Weights of a small encoder-decoder audio transcriber.
Model: 11.5M parameters, encoder arch transformer, encoder norm layernorm, encoder activation quick_gelu, decoder width 192, decoder layers 6, decoder norm layernorm, decoder activation gelu.
Training: muon at rate 0.0034, batches of 64.
Data: trained on telephone keypad tones over noise or synthetic speech, 39062 training examples.
Rows from block 3 of the text decoder of a small encoder-decoder audio transcriber, named by matrix and row number. Rows with one number belong to one neuron. Each number is 500 + 40 x the weight over its row's rms, rounded and kept within 0 to 999. All counts start at 0. Numbers have three digits each.
Before each neuron's rows are labels from the 100 texts, of 14976, where the neuron reaches its highest value: "tokens" is the input token at the peak. Only what is clearly more common there than usual is listed. The data: telephone keypad tones over noise or synthetic speech.
# fc1: MLP up (decoder.blocks.3.mlp.fc1.weight, 384x192), inputs 96-191
# fc2: MLP down (decoder.blocks.3.mlp.fc2.weight, 192x384, transposed), outputs 96-191

tokens: "7"; "b"; "8"; "2"
fc1.323:519592427414522547554521555486492473527524521498461557457455542509490543490499467507505421433485498562583488423502499516505476446495511569504524511468512440501446457437510491485564503424461553574500431555493510459433534506490498556482406516524590512455516518443552572518429504544494548482
fc2.323:440541539485520553483536515421462526483563461529539502558470506521517409456549492495546456526517495518563536521481553454503485503476500502456483515456528454498481539462480490539501419515503502527428489492493497503517490524515490476452444493497493518506441469496381500528500407505498512537

tokens: "7"; "b"; "2"; "0"
fc1.345:488540506498552506556526539476555497522545541530494565561404499555512534527448486443507371484497498556507475466490485525494511570517548507522470489547583564546538452514532546528532461510458526493515436522503482511444486420521518533436492487425432525516471494485452478565505525535452536437
fc2.345:516489504497473500507506488537489462534485556538596484510532502554493465539483450538533473474550484554480442519464468498523509453530504556551534421517438530525469513455452451468516483460548520496499589517526478475434511511534517527503494467507518519542516545512480513573515474475416487564

tokens: "7"; "1"; "3"; "6"
fc1.29:590564453491485496475450586517452531509501451485512577468443514410471553532501482480579484512540493508537496435505502543467432510483534572547574469474572521556506475534485453435594443496474480507520469553507470400466466488432425496541541472490498507549447516502515466496558508551476562530
fc2.29:521514558460540558558520565587510472506475527543534443535463511579496450474540472489499424454508436502504487546462506515555498515498531529556477450559523500554493470446532498521451455504461519497505526548510450485434600517524589507411506444494548540538440461463481544519478529524429490518

tokens: "b"; "c"; "3"; "#"
fc1.289:477540472495521543449460435515496453564575486490542529454482440478522486507527434521523496475440437476478525498418534437511492455489408469503411450573433412560515493451515456477577447390538471535518563462447477579502507564514475475528526428551479437482488471525502508473465498482500504566
fc2.289:456459470518461510483494561456428523432472505444475486447460464502441513527463544570515487447427501520485533549510482556508537535551590551579521559430535476498501503540508415459519586580452502598474466487520481525504469459518589526494450511510512522471581573492511510529537501504494477436

tokens: "*"; "2"; "7"; "a"
fc1.88:545574454468440459536445514467537493433469484506565536554461539443472537475516431549469454486462541488470453455584517540568485454462561533529529547488489489575546480500445544492520472422504532487466506541442420474449573522511515498488495509437560592478489477514535505462530491483458511502
fc2.88:485469454467490533524565517495510468441518570505519541594462538516497486476509524458446463462540509544519603511535502451529488500501498509514511471542523532514514548572565567549601459467427458554503512544479550553466537466461471492453468426465481472503515490483497531434401491529403496463

tokens: "d"; "c"; "#"; "9"
fc1.98:452508498477490526468377522408559510478499500516518526568500477529490494503487516398456463466485502512574500427538492498558470504467593520561527425503587478570509457569470549547499463450457562558490501565457532440529421499447510471487441482545466575486510542508421470518471503530515490479
fc2.98:577498511498463498549522491426478475484549517471486523546422529456513464443504479495521411460515520532500518554477449530432496454517496531435517570534431520516488469479507508540494519469457455549552536561492487563374557558459495470458484497455526496545447517546447521429439466531431507492

tokens: "c"; "4"; "9"; "a"
fc1.365:499512553558505538493440563537445484451558566529534520417505474489454490484466482517457451420594451404494480478522536484535452586503486578569552529549518508604468491519552560469510523484507542522570507485450508513585486561473478555571471495478521500532498556506454489515501526457530516492
fc2.365:514541442505503492430544483467572528439439471490462463562477528453501544488447478487553507507451511498496518473521494522414589520423516418560501524530497616532493525516519554495581481527527443468460507451529501528476586515493569485499579489484436551482525480515458505470546546510487523496

tokens: "c"; "1"; "b"; "2"
fc1.312:466498595521544515462509526508469466517527456507540548538402452482524525493512461543540445537438450464467552494472540513505469556502524528466480473534483512459437546504533484558597476519569442500461545473443472546492518568456506521501540488497523458593453497551516511563449406520473379508
fc2.312:514537450518522472531526532541503491501435530467450475458537524428440607549431512492512517527432493496479489478466460453573485455570520498515460461510430452557507461507478432447551498539504541559554469499488477568494482491540545505499502594471478543487534522482554643575523529483530508478

tokens: "b"; "d"; "0"; "2"
fc1.99:449595445464519512508537547473548516448496515519549537559495515540530459464508494476506442436522499516452446495557532539517541462448483509535509487479509502531480500492519581438467470519467534463527471551463467528507494478449514502539505495471475563482440539459484513456499549477499536484
fc2.99:536480525472527588534463494503532499432508539520520547555441477478456541517560543406566439510489465541496552504522485509465514542508474517480527453496523504514568465545505510478563488473524452534480559525515473528476559500524538487403537447535475535479583487469390506427456473596422494518

tokens: " "
fc1.76:560558508425523432431534538511471474545498481509534554477449420489493494487510459501579485509540464440484501466479557474514563482482488527542429547446461514446467474501455586517483529499479508517482480508475520523506547586484545472490547520506465407521559512525453492479496502467512503519
fc2.76:493519450459503488484548518472506436528519560473464469446582492515502546516492542552452439521414521555606497502545506495470457524528410419544502450525561446575544419524471493454490523472483547453511494502452505536534474424558543475538556516514461553500553502535487501505529476475524493449

tokens: "<end>"
fc1.145:492491502477513539491478523507507471467465490513458556517499470491558547479499519439486501458541481455450552517486559501448471555417474529497464451554490591543468497476520562484407483527522510488495538519460473509496506523572496468483520506459573427569513595543503514488523512496585458479
fc2.145:455510492517551495569419453497561514512537544438551489479563536535480465540535529478515540519445559473420421470521431500487528518512550470459575393471453459500551477525472488485541487499458486450542438520523496477502475408439559451591518567493498532539441492446503512516483472571454536500

tokens: "1"; "6"; "c"; "#"
fc1.171:454454520452588524452518463492532463447450466443510552580545475468549460488535497497514571498461413543489496464465510475495437467484394538497476473570467471479435487449537528508540475435448517490494445468501527549527485530502500536499453472555541491439513488458560512552486462524471512532
fc2.171:535548469572435502506477508491482487528470571400442461504508486478558539557467521547465485433479506492486483561436520434455535444526517471501501518445469468526495510501508526475502518515469430515464589499468438500510483511521501531518464453467515489540510477505517503563479555522476492520

tokens: "0"; "7"; "d"; "a"
fc1.170:442494520474562449473449485455477486573486515510482475551456557479547520486523547460550426461584493484510465457526484485578502542482556478446510468506560449568485506525526479523533496466495527481490427521467570506555450455518481543504476539476452508568503573468471456529486566496446518466
fc2.170:564480497520495504543604532476451478473511492481551533517493505425461469432517472479475445472561490577502507488468481516492480510496497593516544536519456511535465525484474572500557473507511521566525542534484515558389501539439565468463483422504469421435488514498504540438450437538442439490

tokens: "*"; "c"; "3"; "4"
fc1.54:524604459490561516524461561495545484481495491498513538484526523568472545486511521434562449490504489420560494547516460535587529516457574533524433506554521478550491436511492550431553468502492528552574462502481538421533470450518453547526462431510433508506559556488400423528501537498429536508
fc2.54:504525482576495510536501466511467465434472511498543560465466478462454480559454466494531440502565472535456476472554528547440530529445493515494532586513511520546478485498557561448550453496564448515491535473519425502441495550446529553474475550473500459553467551513455518471532534446445500421

tokens: "d"; "c"; "a"; "2"
fc1.89:505524461414507484516430539497536468498573536470471557607479469532483515499500505371509509478470505475473473457496510463446525520499538503532443510451494509572495443569488531550470511473414496504549503517452472476457500516475535454458541511402531512467469574523556434459472504545433551456
fc2.89:497529476491482481501538468453472444548494546474569505588436484408508462516546518511526461515536506597549532535557467554469519473551523497488552455617470517505509552456486537506531510438514532592505553535497512571462503539539413505500497523462525497593506541495486472494555584533490530447

tokens: "*"; "1"; "4"; "5"
fc1.258:579553457410480508538524520506533495494559458483421589567471530556416477499452472450535495538513511537503456572565551481510507508554549476467449495529467558511531504499435506483531434495549522499511501505439510488460501475512531506465447464546491542480465450422546501454506526485450531478
fc2.258:473499461555489455498456575494478463469533472519512522550509541518559509513551417503547414442500439495499532501526498462467502437570606510531595437530513493469576532481516436441574499463533497500493509465509440504412455501522498531494537399517607502478566549424484471495495525591502507519

tokens: "<end>"
fc1.259:469608536567505512541502475485499466554510450498497511497476514479474486538521480551564457494495446556525425411485519519454487474528530512483525497516486486555475462550522479559548553509434525548460447563474487525442551438530460466444557483502518387536421554567510463481505493496462553508
fc2.259:503567525555521509551491552515514445475507447512485534521432545473514457515535523546510569486455466510445550501462492496576522489491536550532490472483532494538492486465467491505482504498537509511498493569450496529437483377542413497515519521503505449597475513490515483518497557477514506523

tokens: " "
fc1.335:503532419537456536504490504483484507429439500437459452525515474484473619440437494500511531473532529464502461495508445573493486558526489502471571491485535484602512510479500548491457484461515441523456516468549420468490469480492485515536496474498542552521492487466474488453509465466519452617
fc2.335:492504515444511498476508465455487472498501526553528490509561498530484478542471480481448513431465514498539530524527504470501489473509446537531386421470504454485457577527496499478536522576509564508500431510535541516537537471448495522516480603517447519480510449539513429561445498463534525474

tokens: "1"; "6"; "5"; "c"
fc1.305:483526546500493482497502531571476482513439495502529512466402518431514501499464502533451478479455457511461575519464522474530494458533512481468539429519501502454522587470560484455516531534460472455426551465565462494562520565508507461510538472539531483562501480506525477482490412525503448471
fc2.305:492494410520486509512612466521531455530534552471487492527493498500477462531546515571447556479476541497470547470486499437506513470528533534457428438526550444522397461414520548490428479534527481555514502550483479575459486439525496524476503538483554524497530563561568518536485525543509556561

tokens: "c"; "9"; "5"; "1"
fc1.168:519500478510546461499495548541452474442549517473505422486490569517449556541473458455468441528457448553478521472501553447503591502476541497494508477578452588480494523524531520519507464550469553491510512417518547446548471539534461505495474472533420478491492549504456439556506524451454516477
fc2.168:510525464544550500459538545438504484533488479544535555515543412462551462527484527455501478545478522422486469447455540504447518472431519509510487459512542496596446508577527507471537484505555478504525562567486492499482562469444590513498446516520448484451514501496587421479524509505453488482

tokens: "c"; "9"; "4"; "#"
fc1.210:558557553507545543524524568568514498505543506514541493491424509535445533451479473466520427504470567464460494500513530486509498505481483463576487533542511473476490490527563551465495557480480517529567506544455544465561451489560495565493525483451461524464503551538466479508524539498476503546
fc2.210:440548495546468420412456476443519534466470554463486549491471459528540541511459477512464510529533428490495438478553492560471480519450493573535530591572510555587499550542522495445549456505515477481531534529474452477447517514474556509499478510529428476499497533494457447472516550499490555449

tokens: "1"; "c"; "#"; "5"
fc1.189:575534398476497535471506493480487552531471548482502544524498514554586458483500527460440496510536521453437426517499588490530552514521443481502475487530433471394474526481485468472520502500504484533533392521409485502478495519429526496477466471476497445580513501485503507561455474484524555512
fc2.189:480455513500507507491485476514499515534517443515523411456477480543539524522521514509514537492418475499554525583502487511515460450496511499549428441480558486428494501523497529567488553577421536410505519442481511518484504468502520513519530483476474537538514508487528487534459481441531472475

tokens: "1"; "5"; "6"; "c"
fc1.78:513541455471530489448513521504525475510482450512544495530405471408494517504510479482496532453372503477452488501474524474486468533497494436457474562581441448451480573553456494455473476500455518488444514513505461527475510579499495583476533489536511524521488546532471557453530459455485526470
fc2.78:500505534520483487414532504510458482505480540499538464412468538528514482511459554546490556502410428442419553500539527447465489486463472526538506519545456537448473476458491475542553514504478517515513474482523532467521548569425484517531529495529441499436522528571515493466463484511547495502

tokens: "*"; "7"; "c"; "d"
fc1.162:459549408501460499543450488476584482517472532502544541528449532458525588466535480468460424440484452477486508496558540528463539521484558549522483572461521445492504561596444506511578514504438549510533441518436459467457523557435469480491529496413532519531487512486450448496498529514449517524
fc2.162:508442505471442513589578477461492469472514524483502497605424479455447460424523514537556520506510562517502547499512478467509502458453550512483501437578496568582476528458500562538527475483473449572469527548450485585488524530505487476461520470527528522546508516468439486500524527485459503475

tokens: "0"; "#"; "5"; "c"
fc1.245:503533449471475496495479509493545509529464495473553502508422504433520497484536477543505513556415434517463542471454496513502510477534487556500491508542460442472490480535516455509578538519474481572509551535497407467505535577533580528504556448510571464512533559546501586504458396500543523471
fc2.245:448508420556566523444461517473514436525512591469491531427521557471454483457517550521492515493466459489435553468485550457421505490525504509519481529521442441461482486478520452512544520488446526515506526556525358529495498500469521522531497495527500476462518520480576572558452492468578490499

tokens: "<end>"
fc1.17:563513564486531436510500516505512510484510564554489484495476438524589507455490578496480516488485452541563516485496528475468472584403410547528483576555572515457485451497521505507503538474407504510511553513485498510408484527452565496499497489502529494503479533577496493433531535548505507469
fc2.17:489524503454482484467523486495485540477460452439423434444536530499497464499536450517480496483498478466520471515462483553516529366504546518460490452444412531531524509502497477431438477508478514516509481471488495561507464569497475538475625471460460547535461459520536405531466541475506474460

tokens: "<end>"; "*"; "5"; "4"
fc1.276:534508469435480468461506540516562555500513482494516481532494539454514536518541437491542434483531455496555489494587507493538545493558569518527505476512548467456530509526548443552549573487500460529530512463482445478405505445557521542448408464544536475517524576508507501480538534527373510490
fc2.276:553536531462505586547533471486562503494520584543443492505485481522528480590504444533495494473485483490486452489465525527412512518543481538588483535528486522468532528460439428492523449519519523505460471434502469484460530487488453479467554459409541461517506461489487435452496511567458467480